Weights of a small contrastive image-text model: text encoder activation relu, batches of 256.
Rows from block 4 of the image encoder of a small contrastive image-text model, named by matrix and row number. Rows with one number belong to one neuron. Each number is 200 + 20 x the weight over its row's rms, rounded and kept within 0 to 999. All counts start at 0. After the name is the row's rms in percent of the matrix's.
After each neuron's rows are labels from the 100 images, of 14848, where the neuron reaches its largest size: "strongest on" is what is common among them. Only what is clearly more common there than usual is listed. The data: small charts drawn from random numbers. In brackets: how many of the 100, against the usual share in percent.
# u: gMLP up (value half) (encoder.blocks.4.mixer.u.weight, 160x160), inputs 80-159
# v: gMLP up (gate half) (encoder.blocks.4.mixer.v.weight, 160x160), inputs 80-159
# out: gMLP down (encoder.blocks.4.mixer.out.weight, 160x160, transposed), outputs 80-159

u.64,095,190,194,206,229,191,193,198,199,152,191,185,250,174,166,168,203,204,215,200,215,208,193,221,181,187,192,211,173,190,174,211,223,196,203,204,182,200,171,232,198,206,191,188,210,195,209,176,209,192,231,230,203,164,214,228,216,211,199,220,206,236,198,230,199,214,206,199,162,203,208,246,205,167,202,216,164,215,193,162,213
v.64,096,201,224,201,195,191,224,206,163,175,178,181,235,156,210,196,196,183,180,181,225,188,212,210,175,191,209,204,220,199,246,193,244,167,207,202,197,185,155,194,202,215,207,217,197,228,173,170,236,225,203,215,204,175,198,213,205,187,215,229,234,208,206,183,209,189,207,181,234,219,216,181,176,191,179,202,173,229,222,190,185
out.64,099,210,194,171,209,166,219,225,167,237,205,168,205,169,189,186,169,209,175,184,183,191,209,203,191,216,203,170,215,197,238,161,188,181,212,222,237,193,209,214,215,221,244,205,217,197,187,207,201,196,213,215,202,198,193,206,194,170,190,185,199,189,221,198,229,172,211,179,190,216,215,165,216,234,142,175,216,213,201,224,201
strongest on: dark theme (95 vs 30.1); heat grid (66 vs 7.3); pie chart (30 vs 7.1)

u.11,090,159,175,180,190,164,208,218,197,191,202,209,175,178,232,183,224,195,196,210,187,231,220,225,199,165,230,194,193,203,211,202,231,202,199,176,180,212,207,226,220,179,215,195,194,196,187,187,193,172,213,183,194,198,207,177,178,217,174,202,234,215,219,227,221,185,211,186,193,196,218,184,182,209,238,230,168,158,202,195,217
v.11,106,182,175,213,180,197,173,176,225,196,214,195,190,169,206,165,227,229,185,174,205,193,193,195,186,219,219,220,201,240,190,209,225,203,219,167,196,225,209,201,208,177,174,178,207,201,172,186,218,166,163,232,210,181,183,183,197,173,198,172,205,178,196,225,193,200,194,182,208,215,229,242,197,232,195,229,184,199,177,195,198
out.11,088,195,185,169,228,130,204,166,193,207,193,175,186,195,232,195,204,242,171,166,185,204,198,189,226,212,209,187,166,208,216,220,230,187,226,201,181,209,179,220,187,201,192,188,212,196,184,197,181,199,201,178,232,159,201,221,163,197,192,218,205,212,215,233,198,177,190,202,219,195,189,195,202,215,210,231,182,211,228,225,173
strongest on: dark theme (81 vs 30.1); heat grid (54 vs 7.3)

u.122,092,233,229,205,200,196,190,217,219,202,210,195,193,253,175,202,196,212,189,212,215,240,174,191,222,204,191,177,194,206,178,183,238,206,177,214,215,194,183,178,224,169,167,206,197,184,196,235,193,201,173,194,211,172,227,224,174,194,206,230,218,181,218,194,198,175,198,206,190,207,212,221,207,218,199,157,204,213,181,209,167
v.122,086,179,189,206,173,218,213,177,195,210,213,224,194,205,184,178,185,201,191,191,204,201,224,200,236,164,203,216,194,199,176,229,231,185,187,168,182,220,212,197,189,202,227,204,204,214,207,190,166,156,218,181,151,187,208,191,197,149,186,192,189,200,173,204,225,168,258,199,219,201,188,169,161,191,177,186,193,177,177,198,213
out.122,096,195,217,201,246,233,204,206,199,152,206,209,229,212,204,199,199,178,230,183,181,168,222,212,222,213,224,196,205,165,226,180,219,180,186,200,202,177,218,196,190,195,188,200,215,164,184,184,228,159,224,225,189,224,176,188,209,232,193,212,188,192,208,207,155,213,193,196,200,163,177,216,229,200,210,166,184,237,256,171,190
strongest on: radar chart (30 vs 7.1)

u.110,125,254,207,188,198,199,194,164,206,205,184,191,234,219,197,205,187,186,202,204,186,213,203,181,206,217,184,194,179,213,186,209,189,166,230,196,211,178,207,181,198,197,201,188,213,198,224,214,191,164,171,186,170,191,169,188,190,223,208,205,187,174,163,176,219,179,174,202,222,169,215,207,221,171,231,214,206,227,217,217,181
v.110,128,202,182,206,201,207,170,181,214,224,196,194,257,215,226,222,186,236,197,206,188,213,225,191,204,201,196,171,214,187,178,199,202,204,215,204,218,220,245,190,192,165,174,180,218,212,219,163,182,199,194,163,180,181,177,207,215,220,216,235,187,199,161,191,220,189,179,219,233,153,221,199,193,230,191,201,214,210,196,216,166
out.110,101,196,182,179,188,207,195,231,214,204,226,217,167,171,220,183,194,177,207,236,225,211,195,196,218,190,175,238,183,168,217,226,213,192,213,229,198,166,172,194,210,208,206,177,185,191,177,191,204,216,235,172,183,163,211,193,176,202,191,204,214,221,175,197,201,158,207,206,180,207,170,196,220,211,169,194,219,176,186,209,197
strongest on: ring chart (100 vs 7.1)

u.19,136,224,216,205,219,208,188,167,210,206,187,200,214,200,191,185,171,220,180,186,147,185,179,206,187,230,225,179,188,227,167,181,206,192,209,214,206,174,165,221,196,207,210,223,231,199,218,227,196,179,191,182,219,204,185,217,210,202,213,205,186,155,192,187,207,199,178,220,194,198,218,211,204,190,214,199,205,202,197,177,182
v.19,118,209,223,217,214,187,181,230,172,200,191,165,205,168,191,199,163,222,215,240,176,206,196,223,204,193,204,216,206,216,185,184,187,226,199,180,162,230,247,193,164,189,218,192,217,201,223,194,221,186,204,192,199,203,188,201,236,237,206,166,233,204,164,192,168,196,176,214,219,196,205,192,235,189,212,199,210,210,195,208,196
out.19,119,201,219,185,244,199,196,190,192,200,209,199,204,212,144,199,208,178,244,195,217,213,161,230,178,201,234,178,187,193,209,177,176,178,187,200,196,201,174,173,161,209,178,222,219,215,219,206,214,168,185,198,151,213,201,206,212,214,219,192,222,213,185,187,190,194,219,236,197,186,178,226,201,190,227,204,193,220,209,188,211
strongest on: radar chart (100 vs 7.1); one colour (100 vs 53.3); items: six (31 vs 13)

u.4,092,195,190,209,197,203,231,193,214,203,198,211,203,159,173,239,218,203,210,154,220,167,222,191,192,194,190,195,222,249,176,195,228,209,209,188,258,171,209,224,182,194,194,215,179,216,176,186,206,185,192,202,203,167,177,180,215,155,224,214,203,214,218,185,193,239,188,221,210,182,202,212,181,205,182,196,165,246,196,192,185
v.4,095,193,178,196,189,192,211,200,197,256,196,200,207,166,196,193,222,191,164,167,208,187,223,209,173,194,170,205,251,217,223,202,194,202,201,171,198,192,182,173,176,248,241,202,177,242,159,168,229,206,157,181,191,201,167,214,202,219,181,202,167,195,173,176,222,218,220,206,200,227,209,205,200,216,209,221,179,202,189,188,220
out.4,090,232,218,193,179,221,219,187,223,206,228,212,212,190,200,185,155,207,188,213,194,185,185,209,194,234,138,220,192,198,208,191,213,210,210,205,183,187,186,180,204,229,235,208,218,166,197,183,202,182,218,202,189,208,209,229,201,202,222,149,198,190,181,201,218,196,166,213,187,238,173,199,180,188,221,172,196,239,179,162,271
strongest on: dip in the middle (49 vs 13)

u.52,093,160,174,179,234,223,174,189,190,169,208,196,193,176,206,182,232,184,220,246,202,230,207,195,219,180,243,236,202,204,222,191,216,174,191,182,155,225,198,200,196,182,203,185,216,188,193,213,216,183,216,223,245,183,228,206,216,212,179,186,223,205,173,219,167,178,209,203,184,215,223,196,202,220,187,219,180,167,192,207,241
v.52,093,204,185,220,181,173,202,191,215,175,203,202,170,189,184,221,203,209,199,167,193,213,220,183,221,177,167,228,198,184,214,190,191,186,191,203,179,215,194,194,206,197,197,198,215,197,187,219,188,172,198,232,231,201,226,185,182,188,192,199,207,206,237,216,183,205,205,191,244,217,182,188,178,217,208,179,216,168,192,191,209
out.52,109,214,176,203,192,177,194,183,186,214,201,179,216,166,211,216,197,243,189,192,180,195,227,177,178,165,140,179,183,207,169,201,176,204,239,189,249,181,212,236,195,174,192,173,193,198,219,216,190,188,189,180,210,203,173,188,185,194,201,222,209,207,220,201,209,214,200,168,200,163,191,215,230,225,167,210,220,199,184,227,176
strongest on: one colour (84 vs 53.3); area chart (41 vs 7.1); histogram (38 vs 6.6); trend: peak in the middle (34 vs 13.1)

u.111,090,198,175,200,182,189,207,212,195,190,205,219,189,154,169,174,197,175,178,191,233,163,220,211,231,224,195,222,196,222,173,221,211,249,219,198,216,193,213,189,218,202,159,203,209,192,194,219,236,192,218,206,187,168,208,234,186,225,245,180,211,217,196,175,185,216,211,201,210,199,210,218,197,205,210,177,219,194,207,170,208
v.111,096,212,200,196,200,179,202,247,203,216,232,224,213,186,196,182,176,193,170,189,194,232,203,198,180,206,250,192,169,182,219,171,190,184,180,249,180,219,217,187,232,184,214,200,175,195,205,219,173,197,225,185,194,181,204,210,191,182,155,207,248,194,225,215,211,180,180,214,182,203,199,178,171,208,174,212,182,187,222,178,179
out.111,091,203,221,202,222,182,193,183,201,185,185,203,191,205,214,198,188,204,224,210,195,195,197,183,182,184,201,182,196,226,198,194,193,158,200,208,189,167,173,174,212,168,214,218,230,187,181,224,185,191,187,178,212,247,167,201,235,249,196,221,195,163,196,165,216,226,179,229,189,171,222,189,200,193,195,210,168,200,208,213,162
strongest on: dark theme (98 vs 30.1); ring chart (25 vs 7.1)

u.75,131,210,189,200,198,218,194,198,237,182,181,193,212,232,198,189,178,200,203,193,206,169,202,233,163,187,197,203,190,182,209,204,217,180,197,206,205,214,196,203,201,261,200,197,206,188,206,230,189,194,240,180,203,177,230,226,189,185,200,219,191,154,233,186,195,207,220,188,218,188,178,169,203,180,187,186,174,197,186,191,201
v.75,127,210,236,212,219,225,200,196,179,182,198,159,196,190,195,180,207,226,176,229,160,194,182,237,210,201,213,181,216,231,195,194,196,198,198,190,195,197,160,204,180,217,194,226,189,164,239,213,246,141,200,189,184,174,247,201,205,206,209,215,176,201,200,167,191,190,195,217,185,205,174,208,198,188,213,184,198,219,206,179,193
out.75,134,190,195,188,161,175,195,188,193,224,172,199,206,192,212,176,222,218,191,162,190,197,188,234,188,224,218,174,191,254,192,209,203,204,201,203,216,214,206,202,230,183,204,177,190,227,213,184,227,173,165,186,171,225,199,206,214,217,208,207,193,175,216,195,175,221,185,217,225,166,242,233,220,215,220,207,247,204,227,196,193
strongest on: radar chart (39 vs 7.1)

u.100,096,197,187,198,191,213,200,207,225,206,206,201,229,157,205,181,244,213,180,203,196,224,196,187,208,204,211,200,198,215,218,214,181,206,225,190,161,191,192,190,178,167,186,183,180,175,206,252,205,174,199,221,208,203,210,247,197,176,193,222,242,216,212,196,227,221,236,199,200,182,226,186,202,199,185,217,214,217,185,177,243
v.100,090,199,222,185,202,184,170,224,176,261,178,198,182,193,190,223,217,180,192,196,196,200,171,201,183,210,182,210,208,208,229,199,210,203,210,202,182,185,176,179,219,213,194,199,209,217,174,192,235,207,191,213,205,197,210,214,192,148,239,180,208,187,212,205,160,228,192,195,205,205,213,207,207,247,216,197,174,226,233,225,228
out.100,103,223,202,210,176,188,218,176,178,183,217,188,223,209,259,181,196,192,224,201,193,203,213,198,166,193,203,209,186,224,211,191,216,194,178,228,246,183,218,228,199,204,210,218,183,219,197,213,157,184,205,157,212,214,209,187,175,178,221,198,191,228,181,206,204,212,186,216,213,240,204,187,195,220,175,215,161,232,175,175,214
strongest on: dark theme (100 vs 30.1); ring chart (30 vs 7.1); heat grid (30 vs 7.3)

u.140,114,208,240,188,169,190,197,215,178,246,193,189,206,164,196,213,230,199,220,210,201,202,203,185,166,184,150,227,210,228,226,161,213,206,187,187,195,162,172,210,198,242,222,216,206,214,210,225,216,225,183,204,170,200,187,201,213,208,203,191,216,227,200,170,209,183,173,205,173,189,229,210,199,198,209,196,193,199,218,174,190
v.140,104,173,211,182,234,215,232,206,215,176,209,213,196,208,203,238,184,178,187,173,237,205,161,210,172,195,231,224,199,211,197,195,193,223,197,155,161,181,193,192,204,211,199,259,192,209,161,205,192,198,205,202,235,194,193,181,177,182,217,192,207,208,208,219,183,190,189,168,210,209,217,228,193,214,205,216,188,177,185,200,221
out.140,115,214,224,190,248,208,166,177,209,137,170,182,194,190,191,195,206,196,212,226,208,237,221,217,249,169,202,196,199,205,205,174,205,230,200,225,184,181,192,189,184,183,198,208,207,189,172,197,166,219,217,175,227,190,179,193,192,187,173,233,205,198,206,211,209,195,224,203,195,212,207,161,200,240,176,174,189,213,202,187,215
strongest on: pie chart (54 vs 7.1); heat grid (42 vs 7.3)

u.60,088,196,186,206,219,202,203,172,242,219,188,201,231,205,229,204,235,232,176,215,202,203,224,177,172,177,218,219,208,165,195,208,210,204,194,214,180,199,211,216,179,186,181,196,183,194,199,202,178,170,196,203,226,210,192,185,208,181,127,177,186,225,217,185,198,180,200,217,201,228,209,165,187,190,209,227,185,170,194,196,187
v.60,092,214,200,230,168,209,193,198,171,192,231,182,205,180,209,183,179,166,229,240,199,182,207,213,198,205,207,188,205,229,191,215,222,196,220,165,203,214,223,201,189,175,145,180,216,160,212,176,211,207,191,219,223,187,220,204,177,206,194,228,223,170,206,202,184,198,204,222,178,190,188,183,201,197,177,229,167,176,194,202,184
out.60,086,192,196,212,217,208,213,191,183,205,202,166,218,145,164,214,203,239,211,176,201,206,224,172,213,195,203,194,228,202,171,216,184,221,207,193,198,195,216,193,192,189,204,216,214,189,235,204,224,197,238,223,185,206,190,200,206,189,219,210,201,226,189,186,228,191,167,197,195,200,228,245,208,186,224,218,212,174,245,230,216
strongest on: one colour (82 vs 53.3); rising (48 vs 12.8); peak in the middle (47 vs 13.1); kind: step chart (27 vs 7.5)

u.95,089,222,205,185,209,211,201,221,209,186,150,193,223,171,202,226,187,206,203,219,220,236,189,210,202,182,205,174,179,188,180,185,197,198,218,214,192,216,193,178,204,194,228,235,212,179,252,196,203,190,204,213,203,191,224,164,219,198,190,201,161,195,176,206,200,174,198,181,189,212,250,205,223,191,250,181,232,224,179,167,191
v.95,101,188,220,211,197,197,199,215,230,197,199,209,210,197,189,198,199,200,192,204,209,160,179,188,217,261,168,226,194,174,208,231,240,210,185,203,185,228,177,189,230,159,203,178,218,201,181,226,230,214,230,209,248,163,177,182,214,172,169,176,194,193,216,216,215,240,220,176,189,191,201,166,178,243,195,187,196,155,212,210,227
out.95,094,234,223,172,211,218,212,148,215,204,160,219,238,205,193,190,196,162,193,208,156,168,203,197,178,187,212,217,177,205,190,197,178,195,179,176,202,192,181,192,221,219,179,207,214,181,156,213,187,207,189,225,196,190,216,203,217,197,189,181,210,199,206,210,198,191,223,228,206,182,145,194,200,174,242,217,190,200,193,187,230
strongest on: dark theme (96 vs 30.1); heat grid (37 vs 7.3); stacked bars (31 vs 7.3); kind: bar chart (26 vs 7.1)

u.147,088,173,154,207,200,247,227,216,203,173,207,235,208,202,191,198,216,194,188,187,194,202,219,202,197,167,195,209,225,171,200,239,203,176,156,211,157,219,207,188,186,216,197,176,211,198,196,214,189,219,229,207,220,219,230,196,135,188,163,197,202,188,227,210,218,204,194,210,210,220,200,228,201,197,174,173,178,150,189,200,223
v.147,091,220,198,217,214,193,222,221,207,217,201,206,201,222,185,202,215,173,198,220,184,166,193,195,161,176,223,232,202,216,173,187,209,166,223,173,170,185,197,202,238,188,185,202,198,208,177,179,197,185,146,213,193,201,198,180,196,189,221,233,200,205,190,207,218,167,206,170,214,243,200,227,176,220,223,219,215,200,189,182,232
out.147,091,163,182,211,185,174,179,144,168,220,211,195,213,186,180,214,239,230,177,181,165,187,226,178,254,189,168,198,234,194,196,224,232,206,207,184,202,204,233,221,214,199,188,186,167,202,187,161,188,165,181,180,190,213,174,217,221,212,208,170,210,213,188,190,156,221,146,192,214,178,200,193,198,208,196,203,195,194,193,214,241
strongest on: dip in the middle (57 vs 13); histogram (47 vs 6.6)

u.132,097,183,225,205,226,232,185,189,202,227,176,206,208,173,181,193,218,237,186,210,209,220,194,206,166,218,229,213,179,198,235,177,179,166,181,179,201,182,196,197,189,232,223,211,199,213,206,210,205,217,185,210,204,162,196,208,212,200,223,207,201,228,194,188,225,199,202,210,172,202,192,228,226,219,203,176,186,206,208,154,195
v.132,101,176,158,184,216,161,209,169,236,209,201,200,197,218,185,211,185,207,220,195,202,208,211,163,204,175,168,197,250,217,179,192,202,146,231,178,214,213,216,218,225,196,208,155,192,232,207,200,180,223,199,207,186,221,177,229,227,203,204,184,203,194,194,187,196,191,189,189,218,202,193,158,199,210,205,206,208,217,199,235,160
out.132,109,183,177,230,171,232,192,215,190,206,198,185,201,205,194,235,228,191,196,208,211,172,197,192,186,185,215,222,204,211,188,204,193,210,218,158,190,137,210,179,189,185,215,203,186,227,198,166,246,196,195,221,186,196,218,171,215,225,213,190,244,223,192,201,185,189,189,183,158,223,211,193,192,198,199,185,210,165,194,213,213
strongest on: radar chart (45 vs 7.1)

u.21,094,201,210,210,229,204,206,183,213,202,208,194,213,212,181,221,204,174,193,203,192,167,207,162,162,203,207,201,173,206,189,235,160,172,196,238,216,176,206,193,219,203,173,187,219,230,181,204,175,190,209,201,225,209,189,208,228,211,209,186,169,221,189,179,220,195,177,171,217,197,223,184,205,236,205,215,229,199,224,219,168
v.21,100,188,220,165,225,200,202,227,174,186,196,201,228,214,209,200,183,225,212,195,210,190,188,233,189,239,200,144,190,199,193,191,231,205,189,190,195,219,233,170,187,189,221,201,176,230,214,239,163,202,165,210,188,226,174,182,187,205,184,198,203,186,207,184,235,198,198,186,202,187,216,195,220,178,205,223,223,198,205,213,189
out.21,088,200,209,202,209,217,179,192,193,168,211,184,209,189,181,193,217,187,189,176,198,200,193,166,212,172,217,214,203,226,234,179,219,167,165,210,219,230,221,190,191,177,190,194,178,226,190,169,242,221,188,216,186,141,197,231,209,197,223,219,209,209,181,165,227,244,174,205,204,214,217,210,203,179,236,177,157,175,196,220,229
strongest on: ring chart (63 vs 7.1); heat grid (27 vs 7.3)

u.7,094,202,235,171,210,213,196,201,183,202,174,188,195,187,208,192,190,194,194,214,198,204,204,181,183,211,199,204,184,191,238,171,218,195,196,202,211,192,174,215,195,222,236,222,238,203,205,173,196,211,188,187,176,192,210,198,219,200,181,201,166,222,223,197,207,171,199,192,203,196,227,230,198,196,201,173,196,234,229,165,142
v.7,100,178,220,176,215,190,180,190,178,167,192,225,193,215,226,203,196,202,199,181,213,226,185,218,199,181,222,185,167,195,197,174,176,220,147,200,185,197,180,204,214,182,176,234,224,177,166,187,179,188,201,172,216,232,201,156,178,203,160,190,218,178,202,192,187,201,222,187,236,218,234,224,199,222,171,191,195,183,193,213,252
out.7,113,210,221,179,210,178,200,216,208,187,215,189,214,215,193,204,219,152,220,194,217,219,206,200,222,147,226,220,199,190,178,195,185,206,174,224,190,201,231,195,196,207,213,211,241,183,172,204,169,220,212,193,235,220,183,216,228,170,175,171,231,220,187,206,178,207,233,193,176,206,205,184,189,210,161,216,182,199,181,165,208
strongest on: heat grid (83 vs 7.3)

u.20,106,210,247,203,207,225,189,167,203,204,209,178,166,202,196,191,191,204,241,236,188,233,172,196,210,189,218,189,171,194,191,159,231,191,218,207,210,178,180,194,199,187,172,192,210,192,240,202,185,223,207,202,179,188,220,205,197,212,195,206,196,215,203,168,235,206,183,184,193,177,193,198,230,219,227,161,198,207,198,193,208
v.20,101,187,227,203,185,175,205,216,199,175,206,214,164,183,188,187,226,222,207,181,193,173,203,226,204,176,216,194,203,234,224,226,192,193,212,187,226,193,185,237,209,198,191,211,160,193,197,230,212,205,244,237,215,169,214,225,200,172,216,241,220,199,193,189,186,206,221,203,184,228,195,186,207,221,216,219,202,168,176,203,249
out.20,107,210,205,218,217,238,154,195,226,172,199,196,221,218,177,183,198,168,198,196,178,180,195,214,183,179,162,182,220,222,183,195,184,188,211,208,219,165,181,167,196,223,207,231,224,208,190,183,201,218,168,202,214,198,202,180,200,210,202,202,171,216,190,189,220,185,217,183,231,168,172,207,181,184,217,189,184,223,222,163,224
strongest on: dark theme (98 vs 30.1); ring chart (91 vs 7.1)

u.135,093,155,207,188,202,222,230,244,178,193,186,184,188,180,216,200,196,185,214,207,211,192,210,211,209,176,243,212,204,198,250,206,201,196,190,187,186,210,197,199,216,173,188,202,214,198,178,206,186,208,233,185,258,177,199,198,167,165,214,158,216,185,215,223,199,196,225,180,186,212,195,180,212,190,182,174,158,181,223,178,197
v.135,089,214,181,221,184,179,194,204,181,165,195,198,171,182,210,179,181,208,210,183,216,193,179,217,201,161,209,182,216,217,198,203,171,212,244,199,182,216,177,179,189,194,202,178,215,171,182,197,214,165,204,177,251,219,184,201,181,174,185,233,190,208,211,232,176,172,237,233,204,212,185,194,201,190,197,192,225,219,195,177,209
out.135,090,225,188,226,206,226,218,147,234,238,211,206,177,179,208,171,237,176,221,198,207,185,195,217,194,208,183,205,194,225,211,175,244,191,198,162,160,200,206,185,197,218,212,192,213,226,208,199,207,223,208,185,180,174,212,222,242,207,205,223,180,168,184,205,174,204,183,231,200,207,202,218,210,171,185,190,204,180,196,215,209
strongest on: ring chart (46 vs 7.1)

u.27,090,182,217,229,220,208,196,165,208,191,213,213,193,207,225,153,177,187,197,238,215,235,207,191,192,157,210,216,211,204,218,214,201,186,165,175,164,199,182,226,198,231,181,226,182,164,194,188,201,184,199,219,204,196,205,180,203,156,219,203,197,190,184,222,200,217,205,190,187,187,220,153,180,200,192,196,168,200,150,208,243
v.27,090,195,177,206,188,203,209,226,195,209,184,187,235,193,204,187,193,184,196,221,208,215,186,217,222,181,226,156,167,205,206,204,191,198,180,230,194,194,202,168,232,187,200,155,191,235,195,213,190,190,206,170,193,180,204,208,184,191,193,193,206,196,166,204,179,206,211,228,196,194,227,185,210,240,212,208,189,202,205,215,206
out.27,095,229,177,198,171,200,206,203,215,189,202,202,190,207,210,190,228,214,172,195,192,211,224,178,192,230,235,208,197,201,209,197,228,197,248,211,225,192,239,215,225,196,216,172,219,184,219,203,173,194,181,212,199,207,220,231,200,188,206,190,206,191,220,198,176,224,174,170,222,187,215,233,214,199,198,173,219,205,209,241,175
strongest on: dark theme (100 vs 30.1); pie chart (31 vs 7.1)

u.78,090,163,182,204,220,205,180,236,200,158,185,191,192,229,218,180,238,212,217,204,213,241,185,176,192,183,187,209,201,199,213,181,213,205,217,217,165,232,218,166,198,218,214,217,194,183,224,200,217,196,223,200,202,204,192,224,186,182,224,213,185,211,231,189,208,164,218,143,172,220,167,185,197,184,206,183,162,185,187,213,213
v.78,104,198,183,169,208,271,186,194,217,220,187,223,198,209,186,190,190,182,188,186,173,197,199,199,152,232,202,197,203,170,175,174,191,225,224,182,222,218,200,203,230,183,201,211,228,217,205,210,170,206,187,193,239,204,144,198,184,174,186,190,212,226,208,223,215,205,220,204,228,203,230,259,175,228,176,186,226,209,194,192,207
out.78,108,201,197,207,184,215,166,174,206,188,205,195,241,176,203,179,233,195,188,191,173,163,201,212,180,195,179,205,203,225,233,211,214,152,230,215,232,241,245,231,203,234,196,213,218,200,218,229,198,227,206,162,187,241,195,212,185,196,211,173,210,185,195,170,224,260,179,173,197,187,203,204,205,201,175,197,204,236,220,200,176
strongest on: pie chart (45 vs 7.1); heat grid (40 vs 7.3)

u.46,089,192,186,161,189,235,196,222,162,217,184,187,195,190,201,190,201,193,194,213,221,217,190,221,171,194,233,210,203,199,209,136,195,229,182,200,209,178,176,189,183,230,191,247,224,205,156,211,230,210,202,196,183,194,206,198,200,221,194,192,213,209,214,201,216,210,188,212,187,203,191,193,215,162,197,176,166,210,188,184,230
v.46,117,194,215,210,234,227,189,205,224,182,175,180,154,231,208,202,207,204,200,222,233,198,187,226,204,201,230,190,194,197,188,198,235,181,176,195,198,211,186,211,199,168,185,200,198,167,225,182,224,203,194,189,186,226,215,237,204,204,200,179,193,184,216,202,181,179,257,172,198,187,187,232,234,186,199,174,154,195,203,193,189
out.46,084,182,201,195,162,213,204,200,229,210,183,193,203,203,177,209,194,240,190,199,172,191,192,203,193,196,209,212,246,208,186,205,197,185,191,200,191,172,160,210,212,183,191,177,201,193,208,226,198,188,213,180,254,214,198,196,192,228,235,192,164,201,212,196,196,223,233,197,206,188,209,190,227,245,202,201,217,159,189,188,161
strongest on: heat grid (52 vs 7.3); horizontal bar chart (42 vs 7); items: seven (30 vs 12.9)

u.143,096,166,181,184,170,209,215,188,251,192,166,235,215,159,216,201,215,223,189,201,192,174,190,244,191,189,227,216,184,210,200,218,197,183,228,217,208,188,192,194,213,206,164,213,196,216,203,213,192,209,244,214,201,220,185,206,204,219,196,222,189,173,195,185,214,220,243,203,186,221,229,158,211,181,187,223,213,204,210,177,186
v.143,091,219,213,196,219,191,189,226,173,197,171,196,207,210,184,209,170,195,231,217,210,214,186,223,197,201,218,187,195,197,198,195,191,175,196,238,183,177,189,216,209,227,197,215,211,189,212,206,200,168,218,203,222,193,170,183,176,206,178,219,182,188,172,228,203,199,204,226,206,225,211,211,238,212,231,184,164,218,163,204,178
out.143,097,204,196,206,222,182,211,207,181,206,181,171,226,208,188,209,201,188,226,204,192,200,170,230,169,223,228,172,188,212,193,194,218,185,149,185,220,185,206,189,212,226,215,225,200,227,197,168,176,198,183,173,163,233,210,201,212,181,182,209,162,170,212,201,182,230,171,269,200,185,204,191,172,200,222,203,187,226,233,222,185
strongest on: radar chart (72 vs 7.1)

u.146,089,210,196,190,220,206,173,211,194,207,204,210,165,188,198,193,201,179,209,200,210,228,208,189,210,205,200,224,186,191,170,193,207,201,195,235,204,206,205,204,236,184,185,239,203,178,156,194,191,184,211,229,189,206,186,167,185,248,178,206,233,202,212,194,186,162,218,172,174,176,151,207,209,218,199,211,182,178,219,197,220
v.146,085,187,194,201,237,210,195,224,194,202,183,204,230,164,218,223,216,231,200,218,189,192,194,161,217,180,155,208,215,202,180,197,167,212,207,206,183,222,199,209,183,216,205,229,192,208,170,176,196,168,188,193,245,188,180,190,229,139,176,185,195,176,178,183,186,226,212,213,215,212,184,186,169,211,199,202,206,184,198,225,233
out.146,089,207,162,227,158,198,230,228,199,237,209,158,165,172,199,194,230,183,223,196,213,199,192,188,222,185,176,186,183,217,226,209,196,203,202,182,219,174,212,222,188,200,195,166,189,226,218,170,190,214,170,190,218,184,177,210,194,186,231,248,180,190,212,235,219,216,200,201,177,169,190,194,200,176,179,191,251,213,216,186,197
strongest on: heat grid (98 vs 7.3)

u.118,080,168,207,186,195,230,173,170,182,216,199,193,229,189,231,225,191,221,164,207,161,213,225,171,190,211,204,187,194,231,210,188,185,197,225,162,224,208,214,202,207,212,186,184,180,205,203,236,217,240,206,183,216,213,209,215,204,201,209,255,193,201,152,211,186,208,208,203,191,189,221,188,200,199,209,182,199,221,193,212,210
v.118,096,179,194,244,224,196,194,225,177,200,220,209,183,162,209,212,169,187,210,198,191,187,185,184,212,180,240,214,211,188,235,191,201,208,193,216,167,227,183,194,230,194,164,170,191,211,194,182,172,203,166,218,238,177,203,178,193,203,182,202,231,233,202,212,224,184,230,229,211,221,175,165,195,217,230,203,162,189,186,199,199
out.118,089,166,198,166,159,179,205,212,160,194,157,198,207,205,198,214,197,211,197,176,186,196,187,184,204,211,207,195,186,184,213,182,198,216,169,238,213,197,208,212,231,201,226,198,229,222,223,202,171,202,191,225,214,220,209,199,238,219,230,182,178,237,192,174,221,190,179,171,189,211,211,174,202,196,195,214,186,191,166,190,179
strongest on: one colour (98 vs 53.3); radar chart (91 vs 7.1); items: three (37 vs 13.3)

u.125,079,186,204,188,208,198,176,181,190,231,202,218,172,217,186,204,219,183,215,205,212,198,214,212,214,232,206,216,216,197,180,213,186,184,141,222,208,182,215,191,237,206,172,201,203,165,169,192,224,217,206,209,218,198,175,186,166,239,224,181,176,225,245,196,215,158,181,181,229,200,228,200,162,190,200,174,235,181,207,211,171
v.125,093,173,223,170,227,207,214,195,201,189,168,198,168,213,190,208,194,217,230,215,194,231,213,180,173,173,205,200,237,202,210,173,207,213,210,197,200,216,187,190,191,167,203,192,177,224,195,213,199,195,223,211,196,220,189,205,175,192,186,185,248,208,205,223,208,168,173,171,203,176,204,157,199,198,224,167,187,181,210,200,193
out.125,092,191,171,210,161,206,206,222,186,187,218,207,187,203,230,221,211,206,215,190,216,216,219,200,206,201,185,197,203,191,202,180,222,192,194,216,223,215,200,201,187,166,220,188,179,226,222,201,204,187,187,192,182,195,165,199,216,191,251,203,211,180,191,201,193,244,155,205,147,195,190,223,206,239,224,202,221,217,193,222,192
strongest on: ring chart (71 vs 7.1); items: three (31 vs 13.3); radar chart (26 vs 7.1)